A small image captioner, trained from scratch.
Model: 64-pixel images, encoder patch size [8, 8], encoder layers 12, encoder width 384, decoder width 256, decoder layers 8, decoder norm rmsnorm, decoder activation star_relu.
Rows from block 6 of the image encoder, named by matrix and row number. Rows with one number belong to one attention dimension. Each number is 200 + 30 x the weight over its row's rms, rounded and kept within 0 to 999. All counts start at 0. After the name is the row's rms in percent of the matrix's.
# q: attention query (encoder.blocks.6.attn.q.weight, 384x384), inputs 64-127
# k: attention key (encoder.blocks.6.attn.k.weight, 384x384), inputs 64-127
q.85,115,200,200,200,248,237,153,130,162,243,200,200,200,160,111,200,200,244,200,200,200,200,200,200,200,200,200,200,200,225,200,200,200,235,200,200,200,200,200,200,200,200,153,170,200,264,266,200,200,200,128,200,261,200,200,166,200,200,200,200,236,200,200,200,200
k.85,095,200,269,200,260,200,200,200,200,249,200,200,200,200,200,200,276,163,241,200,200,239,200,200,200,200,200,152,231,200,200,200,200,200,200,233,200,120,200,200,200,200,200,200,200,200,200,121,200,200,200,200,147,200,200,200,200,200,200,200,200,229,200,200,200
q.86,096,251,238,200,270,200,245,200,200,143,145,284,200,200,200,279,200,200,200,200,200,200,143,252,262,200,200,151,156,200,200,200,298,200,239,200,233,157,135,200,200,200,200,200,200,200,200,250,137,200,200,155,200,200,200,248,200,226,200,200,200,200,200,200,200
k.86,102,200,112,230,200,200,200,200,200,166,200,200,142,129,178,151,247,200,200,166,200,200,200,162,200,200,200,249,200,242,200,200,200,200,260,200,145,200,251,200,134,200,200,200,200,200,200,200,145,200,232,200,200,200,200,253,200,200,200,253,244,200,200,243,220
q.87,089,200,200,255,200,200,200,128,200,200,200,114,242,144,200,200,200,200,200,200,200,158,112,200,121,200,200,200,200,253,151,200,200,200,200,200,200,200,200,200,121,200,200,200,275,200,249,149,200,200,200,200,200,200,200,200,200,240,159,240,200,200,159,254,200
k.87,122,200,200,147,200,261,200,200,200,200,200,242,153,200,200,200,200,200,200,200,232,200,252,169,200,238,136,178,200,200,200,200,200,151,200,200,200,200,200,270,143,200,200,200,251,176,200,254,166,174,200,200,242,136,200,234,200,232,163,200,176,200,250,200,200
q.88,102,251,261,284,234,200,238,243,262,159,200,200,259,200,200,200,154,249,157,264,200,200,200,200,144,251,200,200,155,171,200,200,200,200,200,200,244,200,200,200,200,254,200,200,143,200,200,200,148,162,229,200,167,200,200,200,200,200,200,200,200,200,242,200,200
k.88,103,200,200,200,200,200,200,154,200,200,200,200,200,200,270,200,200,200,261,200,200,238,200,200,200,200,200,200,261,200,200,200,147,200,200,200,200,255,200,200,229,200,200,200,200,241,200,200,200,261,200,120,200,200,200,200,200,258,200,200,150,200,200,168,200
q.89,090,159,200,200,200,251,200,200,246,200,200,135,200,200,252,200,200,200,200,240,200,200,200,200,200,200,200,250,200,200,154,200,237,282,200,200,200,200,281,200,200,162,200,200,292,200,200,200,144,174,200,200,200,237,248,200,200,200,200,200,155,200,200,200,264
k.89,100,200,253,233,200,200,247,200,125,122,200,200,200,121,200,200,257,200,200,242,200,160,139,282,169,200,200,200,101,200,200,259,141,200,200,200,200,200,128,200,200,167,200,228,200,254,229,200,200,145,164,200,200,200,240,200,200,250,174,256,200,200,200,200,200
q.90,106,200,164,170,200,200,159,200,163,158,200,200,200,200,200,134,200,200,228,228,200,200,200,200,200,167,200,148,153,200,162,147,200,280,242,263,200,142,234,200,200,200,237,110,200,200,200,157,200,200,200,145,200,200,200,175,200,200,200,200,200,266,159,200,200
k.90,095,162,200,200,200,200,245,200,135,200,200,136,200,200,200,200,200,200,200,200,200,254,259,200,243,200,200,200,200,200,200,171,163,260,265,200,259,200,200,200,154,249,200,200,200,200,200,276,246,200,225,200,293,246,200,200,200,200,149,200,200,200,200,155,200
q.91,104,200,254,200,279,200,200,200,140,200,159,200,267,200,139,200,200,200,200,200,200,200,262,200,259,200,200,239,200,247,200,244,262,200,200,200,200,200,200,200,200,200,200,200,200,200,200,157,286,200,146,200,200,200,247,200,156,200,200,154,200,260,200,237,200
k.91,099,268,200,200,200,230,247,200,200,200,200,200,200,283,200,200,200,200,200,200,237,154,200,200,200,200,200,200,248,262,224,200,248,159,200,242,200,200,200,200,200,200,200,200,241,200,200,200,200,152,200,200,200,200,200,200,242,200,235,200,200,251,200,200,200
q.92,097,200,200,234,200,242,200,200,139,200,200,200,200,200,200,200,200,145,200,200,233,200,200,200,264,200,200,200,258,200,137,200,200,200,200,200,281,200,200,200,200,200,164,200,234,200,200,200,271,267,200,200,200,200,200,239,240,242,200,200,163,200,120,200,200
k.92,094,200,200,200,200,200,200,200,200,200,200,200,200,200,200,200,243,200,200,148,200,200,200,200,144,200,150,142,200,200,146,168,200,200,163,232,262,200,200,200,254,173,200,200,144,200,200,200,200,237,200,261,165,150,171,200,150,200,200,200,200,200,151,143,200
q.93,092,200,200,162,200,200,200,200,200,200,160,242,200,200,298,110,200,200,200,200,200,200,200,200,200,200,151,200,200,238,254,200,200,200,200,200,200,243,200,200,200,267,243,200,200,126,200,200,200,200,200,138,200,200,200,200,150,200,200,200,248,200,200,200,200
k.93,093,200,200,200,200,148,200,200,200,132,289,200,153,200,200,200,200,200,239,200,200,200,200,200,200,122,127,200,200,200,200,200,200,200,200,153,200,200,242,159,200,200,200,118,200,246,200,248,200,200,200,200,200,200,238,239,200,200,200,200,200,301,170,200,245
q.94,092,200,246,153,200,242,200,200,200,200,115,200,231,200,200,200,200,243,200,200,200,200,200,257,241,200,200,200,200,200,200,200,200,200,200,149,165,200,200,200,200,200,200,200,200,200,200,200,200,246,251,200,248,200,200,151,137,200,200,200,200,200,200,200,200
k.94,094,200,250,138,200,230,200,147,200,200,200,134,200,200,200,107,235,228,200,200,200,200,162,126,200,200,157,200,200,200,143,200,200,200,200,200,200,200,200,168,200,200,200,200,165,200,200,233,200,280,200,200,143,200,200,200,240,200,200,200,242,251,232,154,200
q.95,091,200,200,200,200,200,200,200,200,200,200,251,200,200,200,200,200,200,200,200,144,200,200,130,200,113,251,155,200,200,200,200,200,161,200,200,252,200,128,200,200,200,200,200,200,143,200,200,227,107,200,200,200,158,240,277,200,200,200,200,200,200,161,135,200
k.95,096,200,200,200,259,200,266,200,239,128,153,200,200,200,137,200,200,200,254,200,200,200,200,200,200,200,159,155,200,157,200,200,200,200,269,200,200,174,200,200,290,236,200,200,200,242,265,157,147,200,247,154,200,256,149,200,200,112,200,241,200,145,260,245,200
q.96,113,200,200,200,200,200,263,200,239,137,200,200,200,228,200,262,200,200,200,200,200,200,271,200,200,143,241,200,222,200,200,200,200,230,200,200,200,200,179,200,200,200,200,200,165,200,200,200,200,200,237,158,200,162,200,247,200,150,232,200,200,200,200,200,139
k.96,115,200,237,237,175,154,231,200,165,256,200,200,200,222,172,200,240,200,200,200,200,200,200,255,162,200,200,200,172,200,200,200,200,200,200,200,254,200,200,155,200,200,200,243,200,200,245,200,200,200,243,200,132,200,200,200,200,200,200,200,263,164,200,200,200
q.97,106,200,200,150,200,200,200,200,200,200,200,261,200,169,200,200,301,200,142,200,200,200,200,200,200,200,200,200,200,200,162,155,162,200,200,200,173,200,166,122,200,128,200,200,200,200,200,200,176,102,200,200,231,200,287,200,200,240,246,200,200,256,200,247,148
k.97,105,200,200,254,200,200,200,200,200,200,151,200,200,129,200,141,200,200,253,200,200,200,200,200,200,200,241,200,200,200,200,200,166,200,200,254,245,200,200,200,239,239,200,200,294,200,200,260,167,161,200,200,200,200,152,200,254,200,130,200,166,200,200,200,200
q.98,109,200,200,179,200,281,200,200,254,200,154,247,200,200,233,276,200,200,200,200,200,200,200,227,235,200,200,200,200,200,168,200,200,200,155,200,200,200,228,267,200,171,200,200,249,200,200,200,200,200,247,200,200,200,227,200,264,80,200,200,200,200,200,246,200
k.98,105,200,200,200,200,200,239,200,200,200,241,200,235,200,200,245,200,158,200,159,200,200,200,200,171,200,256,200,200,200,200,200,240,200,200,264,200,200,200,121,200,200,236,200,200,200,200,200,200,200,200,232,200,143,200,200,200,252,200,200,200,158,200,143,200
q.99,105,200,134,154,200,200,200,134,200,200,200,150,156,200,165,176,162,200,200,200,200,200,200,200,157,139,143,239,200,200,200,200,200,165,200,200,151,228,200,200,200,200,200,200,200,200,161,200,135,200,200,200,151,200,200,200,131,257,236,233,200,164,200,200,200
k.99,101,267,200,200,200,200,260,159,200,200,200,165,289,200,241,200,200,200,148,165,158,234,200,264,166,200,121,246,268,200,166,145,155,161,109,200,156,265,200,200,200,200,200,200,200,200,131,234,118,200,200,200,200,200,200,200,200,200,200,200,200,200,237,200,200
q.100,083,200,128,200,200,113,148,276,268,200,200,142,200,200,200,155,200,200,200,200,200,200,200,200,200,200,200,200,200,200,200,200,134,200,163,200,200,248,200,200,272,148,200,200,200,200,200,200,200,200,200,200,200,271,249,200,200,200,200,200,200,200,200,310,200
k.100,085,200,200,270,200,200,200,200,200,200,200,200,229,200,200,200,200,200,200,200,241,200,200,200,139,200,200,200,134,200,200,200,200,255,200,200,200,200,200,256,200,149,200,166,200,200,200,137,235,200,200,200,200,200,255,200,165,157,200,200,200,200,200,200,200
q.101,096,200,200,154,200,146,200,200,200,200,200,200,200,151,200,200,150,145,200,108,200,200,200,200,200,129,200,200,200,200,200,200,82,200,200,200,252,200,200,142,150,304,200,200,200,157,200,200,155,111,200,200,249,200,200,200,237,200,145,243,200,236,200,200,200
k.101,096,200,200,146,200,240,249,200,200,242,258,200,166,200,200,200,200,200,200,152,200,200,200,165,220,200,200,245,200,151,161,200,200,200,200,157,200,200,252,200,200,200,200,200,200,200,200,200,135,145,200,200,200,200,200,200,200,153,200,282,200,200,145,253,171
q.102,097,200,150,200,200,200,200,200,200,200,200,200,200,200,151,241,200,200,200,200,200,200,200,200,243,200,200,236,200,241,200,200,200,143,200,200,200,253,200,258,200,249,200,200,200,200,200,200,243,258,200,258,200,165,242,200,200,200,200,200,200,133,200,245,200
k.102,099,200,230,200,200,200,200,268,200,145,141,200,200,200,262,200,200,200,133,200,200,200,234,200,200,161,164,134,200,146,200,200,200,200,243,168,200,200,137,243,256,243,200,200,288,200,200,155,200,131,200,200,200,137,200,200,200,162,130,200,141,200,200,200,200
q.103,101,256,260,200,200,200,173,241,200,200,200,200,161,200,200,200,200,200,200,200,200,200,200,200,200,200,267,200,200,200,200,150,141,200,141,174,200,200,200,200,200,200,200,200,200,200,200,200,200,200,200,200,200,248,200,200,153,200,257,200,200,200,200,144,200
k.103,101,240,267,200,200,200,200,167,243,200,149,200,106,200,200,200,200,200,200,200,200,200,200,166,166,200,200,158,200,166,200,243,243,157,228,200,136,200,161,200,200,153,200,137,200,200,200,200,200,200,149,200,200,200,200,200,200,200,200,145,200,200,200,200,200
q.104,096,200,200,200,200,233,262,200,168,200,200,200,200,200,200,200,200,200,200,200,258,200,262,237,269,200,200,250,152,200,200,200,200,200,159,200,200,200,200,200,123,200,200,247,200,200,200,200,200,200,126,200,200,200,200,278,200,200,200,200,200,238,200,200,233
k.104,091,200,162,200,200,200,120,131,200,256,159,200,145,200,200,154,200,262,200,200,200,200,245,163,200,258,200,200,200,145,200,200,200,200,200,243,122,118,200,200,200,243,200,143,200,200,121,250,200,242,200,200,151,148,261,200,200,153,200,144,200,200,150,200,200
q.105,096,200,200,107,200,267,200,200,200,227,250,200,200,200,200,200,200,200,160,200,153,249,147,140,200,225,200,200,157,200,259,200,200,200,200,200,200,200,135,200,253,200,200,200,125,170,200,247,200,200,106,200,200,200,200,151,200,161,200,138,200,200,125,200,200
k.105,101,200,200,200,200,200,200,200,200,200,200,200,200,200,200,247,123,137,200,200,304,200,200,139,145,254,200,240,160,280,112,200,200,200,255,200,160,146,200,200,200,200,200,200,200,200,200,200,262,200,200,200,200,200,200,149,200,200,239,136,200,200,146,200,200
q.106,103,231,228,144,200,147,200,163,200,200,139,200,200,200,200,200,171,200,200,284,200,200,200,200,200,200,200,200,200,200,200,200,200,200,200,200,143,245,200,200,200,171,200,156,143,200,274,246,200,200,167,118,264,200,200,200,254,200,200,281,200,145,200,200,200
k.106,092,200,200,200,200,200,274,200,200,114,200,141,148,200,200,294,200,166,250,200,255,248,200,200,200,231,117,200,200,155,200,230,200,200,248,200,244,302,250,200,200,200,200,200,200,150,200,200,200,200,200,200,200,200,143,200,200,200,200,200,200,200,135,200,200
q.107,105,200,200,200,200,200,200,141,200,138,200,200,265,200,200,200,200,121,200,200,200,200,200,200,265,200,162,200,151,247,249,131,140,200,200,200,200,230,200,161,200,127,200,200,236,261,200,200,200,200,200,200,200,200,200,234,147,200,200,200,200,249,200,200,200
k.107,101,248,200,200,200,200,200,253,148,251,200,200,200,200,162,200,200,200,200,200,200,152,200,200,200,200,200,200,200,260,200,200,153,200,162,200,153,237,200,200,278,200,200,200,148,261,200,200,200,200,200,238,135,263,259,200,152,200,200,200,200,200,119,200,200
q.108,099,200,159,200,200,200,200,200,200,200,200,200,265,200,200,200,200,200,200,200,200,200,200,200,200,165,200,148,200,246,174,112,143,200,153,200,200,200,200,200,159,200,200,275,200,200,254,200,200,268,200,200,200,282,200,235,200,200,142,200,273,181,200,200,200
k.108,101,200,157,243,200,200,136,200,200,200,200,200,200,200,200,145,157,221,200,138,200,247,200,200,200,200,200,200,233,200,148,200,200,200,200,200,250,200,200,200,200,200,282,290,137,141,200,148,237,200,200,129,200,200,200,200,200,200,200,200,200,200,200,200,200
q.109,098,200,264,113,240,200,114,200,200,200,150,160,200,152,200,200,200,200,200,200,160,200,200,200,200,200,200,167,200,200,200,200,200,200,147,200,200,260,200,200,200,249,200,148,259,200,200,200,160,200,142,200,200,200,158,250,148,200,200,160,200,155,200,200,248
k.109,104,200,200,200,200,200,200,200,256,200,252,200,273,200,254,200,200,279,200,200,253,200,200,226,166,200,200,200,200,200,200,236,200,200,81,200,259,276,239,200,200,149,154,200,200,200,200,151,200,200,164,253,200,200,200,200,200,200,200,200,200,200,200,200,200
q.110,106,255,200,200,200,200,129,252,200,200,200,200,200,200,226,146,248,161,143,200,200,200,200,200,117,234,200,200,114,200,200,200,200,200,200,200,200,200,200,200,200,200,200,200,253,200,200,200,200,249,200,200,269,200,200,200,200,200,200,200,200,200,244,200,200
k.110,112,200,200,200,235,200,200,200,200,147,166,200,233,200,200,137,200,200,200,200,234,161,242,200,200,200,200,200,224,200,200,275,200,200,200,200,200,200,136,200,267,200,200,168,231,173,264,235,200,175,165,200,200,200,200,200,272,200,250,252,200,200,200,200,200
q.111,103,248,200,200,200,200,153,200,200,200,249,200,200,241,200,200,200,200,200,200,245,200,152,200,200,149,200,200,200,200,124,200,100,230,200,200,200,200,200,173,200,168,200,162,146,298,270,165,200,200,200,200,200,200,200,200,200,200,200,200,200,169,200,163,200
k.111,089,200,200,200,148,200,200,200,200,200,147,200,200,200,200,200,200,200,200,200,282,200,152,200,169,200,200,200,132,200,200,200,160,153,200,200,250,200,252,200,200,168,200,246,200,200,263,274,200,200,200,159,200,200,152,200,148,147,296,155,200,200,257,200,200
q.112,094,238,200,200,261,153,200,254,200,200,200,200,200,200,200,259,200,305,101,200,200,148,200,243,200,200,239,240,200,200,200,200,168,200,200,200,200,200,250,200,200,200,200,200,200,200,200,200,200,200,134,278,200,139,238,200,200,200,200,200,200,200,200,200,200
k.112,095,248,200,200,200,200,200,200,141,200,200,200,200,200,200,200,200,200,171,200,162,285,162,200,164,200,151,200,200,200,200,108,200,200,200,200,200,134,200,200,200,149,263,200,238,161,200,148,200,200,200,200,200,143,200,200,200,200,200,160,200,200,155,134,200
q.113,091,200,200,200,200,200,264,200,200,200,200,154,152,200,200,200,258,200,200,149,200,159,200,200,144,200,200,200,200,257,254,158,200,200,200,200,158,200,298,200,154,200,200,200,227,255,200,150,200,200,200,167,200,234,142,200,150,200,200,200,200,200,256,200,240
k.113,083,200,200,265,200,200,299,148,200,200,200,106,200,200,200,280,252,200,200,200,200,200,200,242,200,200,200,264,200,200,200,200,200,139,200,200,200,200,200,200,200,200,200,200,160,200,200,200,200,200,200,200,200,111,200,200,122,200,200,133,200,200,200,148,200
q.114,093,200,251,271,200,200,200,200,249,200,200,200,200,200,200,200,200,200,200,200,200,200,200,200,200,200,124,200,250,143,200,244,200,200,200,200,151,129,200,155,200,200,200,200,200,158,200,248,200,200,253,200,164,200,200,200,267,200,270,140,248,155,200,142,200
k.114,091,137,200,200,200,200,200,261,200,158,200,275,245,200,200,200,200,200,200,200,200,200,200,252,132,200,231,200,200,200,200,200,200,200,200,200,145,143,200,200,200,249,200,200,164,234,200,200,200,200,200,200,200,138,200,200,200,200,259,151,200,200,245,200,239
q.115,098,200,252,200,200,235,200,200,139,229,200,200,200,200,200,200,200,251,239,164,133,260,233,277,200,150,145,250,146,200,136,200,200,146,200,200,200,164,238,200,200,200,146,200,200,200,200,200,200,200,156,200,200,200,200,200,200,200,200,126,200,169,200,200,200
k.115,103,200,257,200,200,200,173,200,228,200,200,200,200,200,200,200,200,200,200,200,132,200,200,142,200,200,251,200,200,200,171,200,200,200,200,147,200,257,200,200,200,200,200,200,200,200,200,200,200,200,200,246,177,200,200,200,200,153,200,200,200,200,200,200,200
q.116,087,253,200,200,174,250,200,200,200,200,200,155,200,135,200,141,200,200,158,200,111,200,200,200,200,200,200,200,157,200,200,200,200,200,155,200,200,200,200,200,200,200,200,200,200,200,200,121,269,200,200,200,200,200,200,200,200,200,200,279,200,200,150,122,200
k.116,092,146,200,200,200,227,200,200,200,200,200,200,245,200,200,154,200,200,200,142,200,200,200,200,114,200,200,200,200,200,200,200,200,200,200,200,200,200,200,200,132,200,200,200,120,200,200,200,252,200,200,162,200,200,200,134,200,200,200,200,200,139,237,150,200
q.117,102,200,200,200,200,200,200,200,200,200,200,200,200,200,200,156,178,200,200,200,200,200,131,200,200,200,200,121,200,200,200,277,161,200,154,200,200,251,200,200,200,149,200,136,200,200,200,252,200,200,239,200,162,200,200,258,200,153,200,200,141,200,200,274,200
k.117,111,163,200,200,200,200,200,200,200,247,200,200,200,200,266,254,255,168,160,200,200,200,200,276,200,200,228,200,200,200,200,200,200,200,200,200,134,171,200,200,200,200,269,247,200,253,200,256,250,200,200,159,240,173,200,200,133,200,200,200,200,200,200,225,258
q.118,094,200,200,141,200,200,200,200,200,271,200,200,200,200,200,200,234,200,200,200,155,200,200,53,200,200,146,200,200,200,200,200,270,274,200,161,200,200,200,228,200,200,200,200,200,200,200,200,200,150,200,200,200,158,200,255,200,200,200,162,200,200,200,234,200
k.118,096,154,200,200,200,200,200,200,244,200,200,125,200,200,161,200,230,168,155,200,200,258,200,126,200,200,200,271,200,200,200,200,142,200,200,200,200,200,270,200,200,130,200,200,162,245,268,200,200,269,234,200,200,200,93,200,236,200,200,200,200,269,241,200,264
q.119,099,200,200,200,200,200,200,200,200,200,200,200,200,149,253,200,248,200,200,200,200,277,200,200,200,152,200,200,230,243,200,241,200,200,200,200,200,200,233,200,200,200,200,152,200,253,200,144,200,200,200,200,200,241,200,200,200,200,200,200,252,200,200,200,142
k.119,106,200,200,200,262,242,200,149,200,200,200,200,200,200,152,200,200,200,200,200,200,200,200,249,200,200,200,258,168,200,200,200,200,200,138,200,200,200,249,200,200,200,200,157,200,200,200,153,133,228,200,256,238,251,255,200,165,200,200,200,168,200,200,200,170
q.120,115,200,261,200,200,157,229,247,273,200,200,200,241,141,200,157,200,200,233,200,200,200,200,200,200,142,200,200,200,200,200,200,262,200,200,200,262,200,237,200,200,200,200,200,259,126,254,158,200,200,200,200,200,200,275,200,200,143,240,200,250,200,200,200,200
k.120,118,252,200,200,176,200,200,200,174,200,200,200,165,244,200,200,262,200,200,200,227,141,200,200,200,200,200,200,200,200,200,200,174,157,200,242,200,240,200,149,200,200,229,200,245,200,147,200,200,200,200,146,200,200,200,258,231,227,200,256,156,200,240,235,200
q.121,125,200,116,200,200,200,168,200,200,200,200,200,200,281,200,172,200,200,200,171,200,245,200,200,261,200,226,162,162,151,200,200,240,200,200,200,155,200,141,150,200,278,200,200,200,200,200,161,220,200,200,200,147,268,200,200,176,200,200,162,200,257,169,266,243
k.121,109,158,200,200,200,200,200,129,200,200,233,200,200,200,200,200,200,200,159,200,149,158,200,200,200,232,154,200,200,247,200,248,200,200,298,290,157,133,200,200,137,200,153,117,200,200,253,200,200,200,200,200,200,256,200,246,260,200,154,149,200,200,163,200,232
q.122,110,200,234,200,230,200,257,259,266,200,200,248,200,200,276,200,200,200,200,200,200,257,200,200,163,200,200,167,200,200,200,169,234,147,83,154,145,200,200,200,200,200,200,200,200,200,228,200,200,200,200,200,200,200,200,178,200,200,200,160,200,230,200,283,200
k.122,102,200,200,200,237,200,200,160,200,200,200,200,200,248,200,200,200,200,200,200,200,200,200,296,268,200,160,200,200,200,243,200,200,159,200,200,200,200,200,262,200,200,161,200,116,142,200,200,200,281,161,200,141,200,200,167,166,200,200,200,200,200,256,200,127
q.123,101,200,200,200,200,200,200,200,200,200,200,200,200,143,200,236,200,200,151,247,200,254,200,267,200,200,266,234,200,200,200,200,200,200,200,165,200,200,200,200,200,161,200,200,241,200,234,239,140,157,200,200,239,200,241,200,200,200,151,200,200,200,200,200,238
k.123,102,243,200,200,200,200,137,200,200,200,200,200,131,137,158,200,200,200,200,200,200,161,262,147,165,200,224,200,231,200,232,200,200,200,200,200,227,200,200,101,200,146,200,200,200,298,200,200,200,200,200,200,144,200,116,200,200,200,200,243,232,200,200,241,265
q.124,088,167,200,200,200,200,200,200,200,200,268,200,200,200,200,200,257,200,137,200,155,235,247,200,200,309,200,200,200,200,200,200,145,151,200,233,200,200,200,150,200,238,243,200,200,200,200,200,259,200,200,285,200,200,200,200,239,256,139,200,200,200,200,200,200
k.124,084,200,200,200,279,200,119,200,146,200,200,200,200,200,200,200,200,253,200,200,200,200,166,200,247,235,200,151,247,200,200,200,200,200,200,148,200,200,200,200,200,200,200,200,200,253,200,200,200,200,200,270,200,200,200,236,200,129,200,260,200,200,200,200,200
q.125,094,200,200,200,259,200,124,151,256,121,200,200,200,233,200,200,200,200,200,200,200,200,156,200,200,200,200,200,200,200,200,200,200,158,200,240,200,200,200,200,200,200,130,176,152,200,200,200,200,200,270,128,200,200,200,200,200,200,200,157,200,200,200,200,270
k.125,094,200,284,200,200,263,282,200,200,200,200,200,245,241,260,200,200,161,165,200,200,200,200,249,200,279,200,147,200,200,200,274,200,200,200,200,200,249,200,155,200,200,200,200,200,243,200,200,200,200,158,200,200,200,200,200,147,259,200,137,200,200,200,233,153
q.126,096,200,200,200,200,200,152,157,165,200,200,200,200,200,200,200,200,200,152,200,171,200,200,200,154,144,284,200,200,119,200,200,200,200,200,149,277,160,200,200,200,200,168,262,200,200,200,163,200,200,200,200,200,200,200,200,200,200,200,200,200,258,200,200,200
k.126,094,200,200,200,200,146,200,142,156,200,200,200,155,200,150,200,249,200,200,246,142,200,200,200,200,200,289,246,200,200,154,200,200,200,200,160,200,200,200,257,200,200,200,259,200,200,200,133,149,200,200,200,200,116,200,200,200,200,200,200,276,200,200,200,200
q.127,106,200,200,200,200,139,200,200,143,171,200,200,230,112,200,290,200,200,200,151,200,154,200,159,200,200,200,125,200,200,200,200,200,200,264,200,200,288,246,166,200,250,153,153,130,200,200,137,239,200,200,200,250,138,241,200,200,200,200,200,256,261,200,289,200
k.127,095,131,200,267,134,252,242,200,156,200,144,200,200,200,200,200,249,200,200,200,238,200,269,271,200,200,200,200,200,200,143,200,200,200,200,248,200,200,115,200,200,200,154,200,200,200,200,200,143,200,200,200,200,259,200,148,175,200,200,200,200,200,200,130,151
q.128,094,200,200,200,200,200,200,237,200,174,200,139,147,200,200,200,252,200,200,200,200,200,200,200,200,200,127,276,200,158,200,200,122,200,200,200,200,246,200,243,146,168,200,251,200,200,200,245,200,200,200,200,200,200,200,200,200,200,200,149,149,240,109,200,200
k.128,088,200,200,200,200,131,200,257,200,200,200,267,200,200,200,200,200,200,200,273,200,200,134,200,267,244,200,200,200,200,262,200,200,200,200,280,200,200,272,200,200,254,200,200,122,200,200,200,102,170,98,200,200,200,200,200,154,200,251,200,200,200,200,200,200
q.129,099,200,243,200,148,200,200,161,200,200,200,200,200,200,200,101,200,141,200,133,200,200,200,156,200,200,162,200,200,200,200,129,163,126,279,200,200,254,200,200,200,200,248,200,200,236,238,274,200,200,141,257,154,200,200,156,200,200,200,200,200,200,200,200,260
k.129,092,200,200,121,200,200,200,162,268,249,250,200,200,200,200,200,200,147,200,238,200,200,200,200,200,200,200,141,200,200,200,200,200,200,200,200,236,200,242,243,200,200,200,200,200,155,287,200,200,200,200,200,249,200,200,200,250,263,97,200,292,263,200,150,136
q.130,103,200,200,142,168,81,200,200,128,200,200,200,200,153,200,200,200,200,200,200,200,200,200,200,200,200,200,238,200,200,235,200,200,200,200,200,235,200,277,200,200,200,200,200,200,200,200,200,200,200,200,262,275,200,152,200,200,200,200,100,245,200,200,200,200
k.130,096,200,200,200,138,200,200,200,200,252,200,200,164,158,237,147,200,200,200,200,200,200,200,133,200,200,200,200,200,200,200,200,200,200,200,200,200,200,244,200,200,200,131,200,200,292,200,200,148,123,200,200,200,200,200,125,200,109,200,165,200,200,200,200,200
q.131,105,200,166,231,200,200,200,99,200,235,133,200,200,200,200,158,200,200,233,229,200,244,249,200,200,200,200,200,200,200,200,200,159,200,157,200,200,138,268,200,167,200,200,200,200,200,200,200,248,261,161,200,200,200,200,152,200,200,200,200,200,160,200,200,200
k.131,106,128,200,131,200,200,231,124,200,200,200,233,200,200,200,200,242,200,155,200,200,200,200,128,200,266,243,264,200,200,242,200,200,200,171,200,200,200,200,200,200,200,150,244,200,200,200,200,148,200,200,200,134,200,200,299,200,200,200,165,200,200,200,130,200
q.132,113,244,244,236,149,154,227,200,200,200,200,200,200,200,262,146,146,200,200,200,200,200,200,200,200,281,162,200,173,200,200,156,200,200,200,200,200,200,153,200,200,200,147,200,200,200,200,243,235,169,200,200,137,200,236,200,238,200,200,163,150,200,200,244,200
k.132,106,169,200,200,160,200,200,200,161,200,271,200,200,200,200,200,200,200,200,200,158,200,200,200,200,200,200,123,200,200,200,244,200,152,240,200,134,200,233,152,200,200,200,150,200,200,200,161,200,200,232,200,200,200,151,200,232,276,200,200,200,164,200,200,200
q.133,114,200,200,162,253,200,200,200,163,200,200,200,200,151,200,200,200,171,138,200,200,161,254,200,166,200,143,200,200,200,200,200,200,262,200,200,200,236,200,226,236,167,200,165,243,200,200,159,223,200,200,200,129,162,200,200,112,143,200,254,200,200,200,200,200
k.133,100,200,200,200,200,200,263,200,228,148,200,200,161,200,200,200,200,200,200,152,143,200,200,200,200,200,164,200,200,200,200,200,200,200,242,200,200,130,278,200,171,235,200,153,200,128,278,200,149,178,200,200,162,200,200,241,165,200,200,200,200,279,200,200,165
q.134,104,200,200,200,200,200,200,200,276,166,200,200,200,166,200,200,132,200,200,200,161,200,200,200,156,200,200,200,200,159,200,155,200,200,134,200,200,200,200,200,200,200,200,148,200,229,200,262,200,200,200,200,200,200,200,200,271,200,246,200,200,200,200,257,167
k.134,098,271,200,260,257,258,200,269,200,200,200,200,200,200,200,200,200,200,154,169,200,200,200,200,200,200,259,281,200,200,200,200,200,200,200,200,200,249,200,200,200,200,200,200,200,200,200,265,154,200,173,200,140,200,149,161,200,217,200,164,225,200,155,269,200
q.135,087,200,141,200,301,200,200,200,200,200,200,200,158,200,200,200,200,156,200,279,200,200,200,200,200,200,149,200,241,141,200,200,200,231,200,200,200,200,200,200,200,200,200,200,265,200,148,200,200,200,162,200,200,200,200,200,200,200,200,271,131,200,200,150,200
k.135,099,200,200,200,200,200,200,200,200,200,200,200,200,280,200,230,266,200,200,200,230,107,153,200,200,151,200,200,200,200,200,200,200,200,200,278,200,200,200,200,200,200,200,200,260,200,200,200,200,200,200,200,200,240,200,200,200,251,200,200,93,200,283,200,200
q.136,092,200,148,200,200,266,200,200,200,200,200,200,232,200,200,281,152,200,200,200,200,200,200,200,200,170,200,200,200,200,200,200,200,264,200,200,200,200,145,134,135,200,200,200,200,200,200,200,146,200,200,200,242,200,200,200,200,200,150,148,200,200,200,200,200
k.136,091,200,200,200,200,175,275,235,200,200,200,145,281,239,200,127,200,260,200,169,273,200,200,200,200,200,200,140,200,200,237,200,239,200,157,255,200,173,200,200,200,200,200,200,200,200,200,200,256,200,200,169,161,101,133,200,200,200,162,200,200,200,200,200,200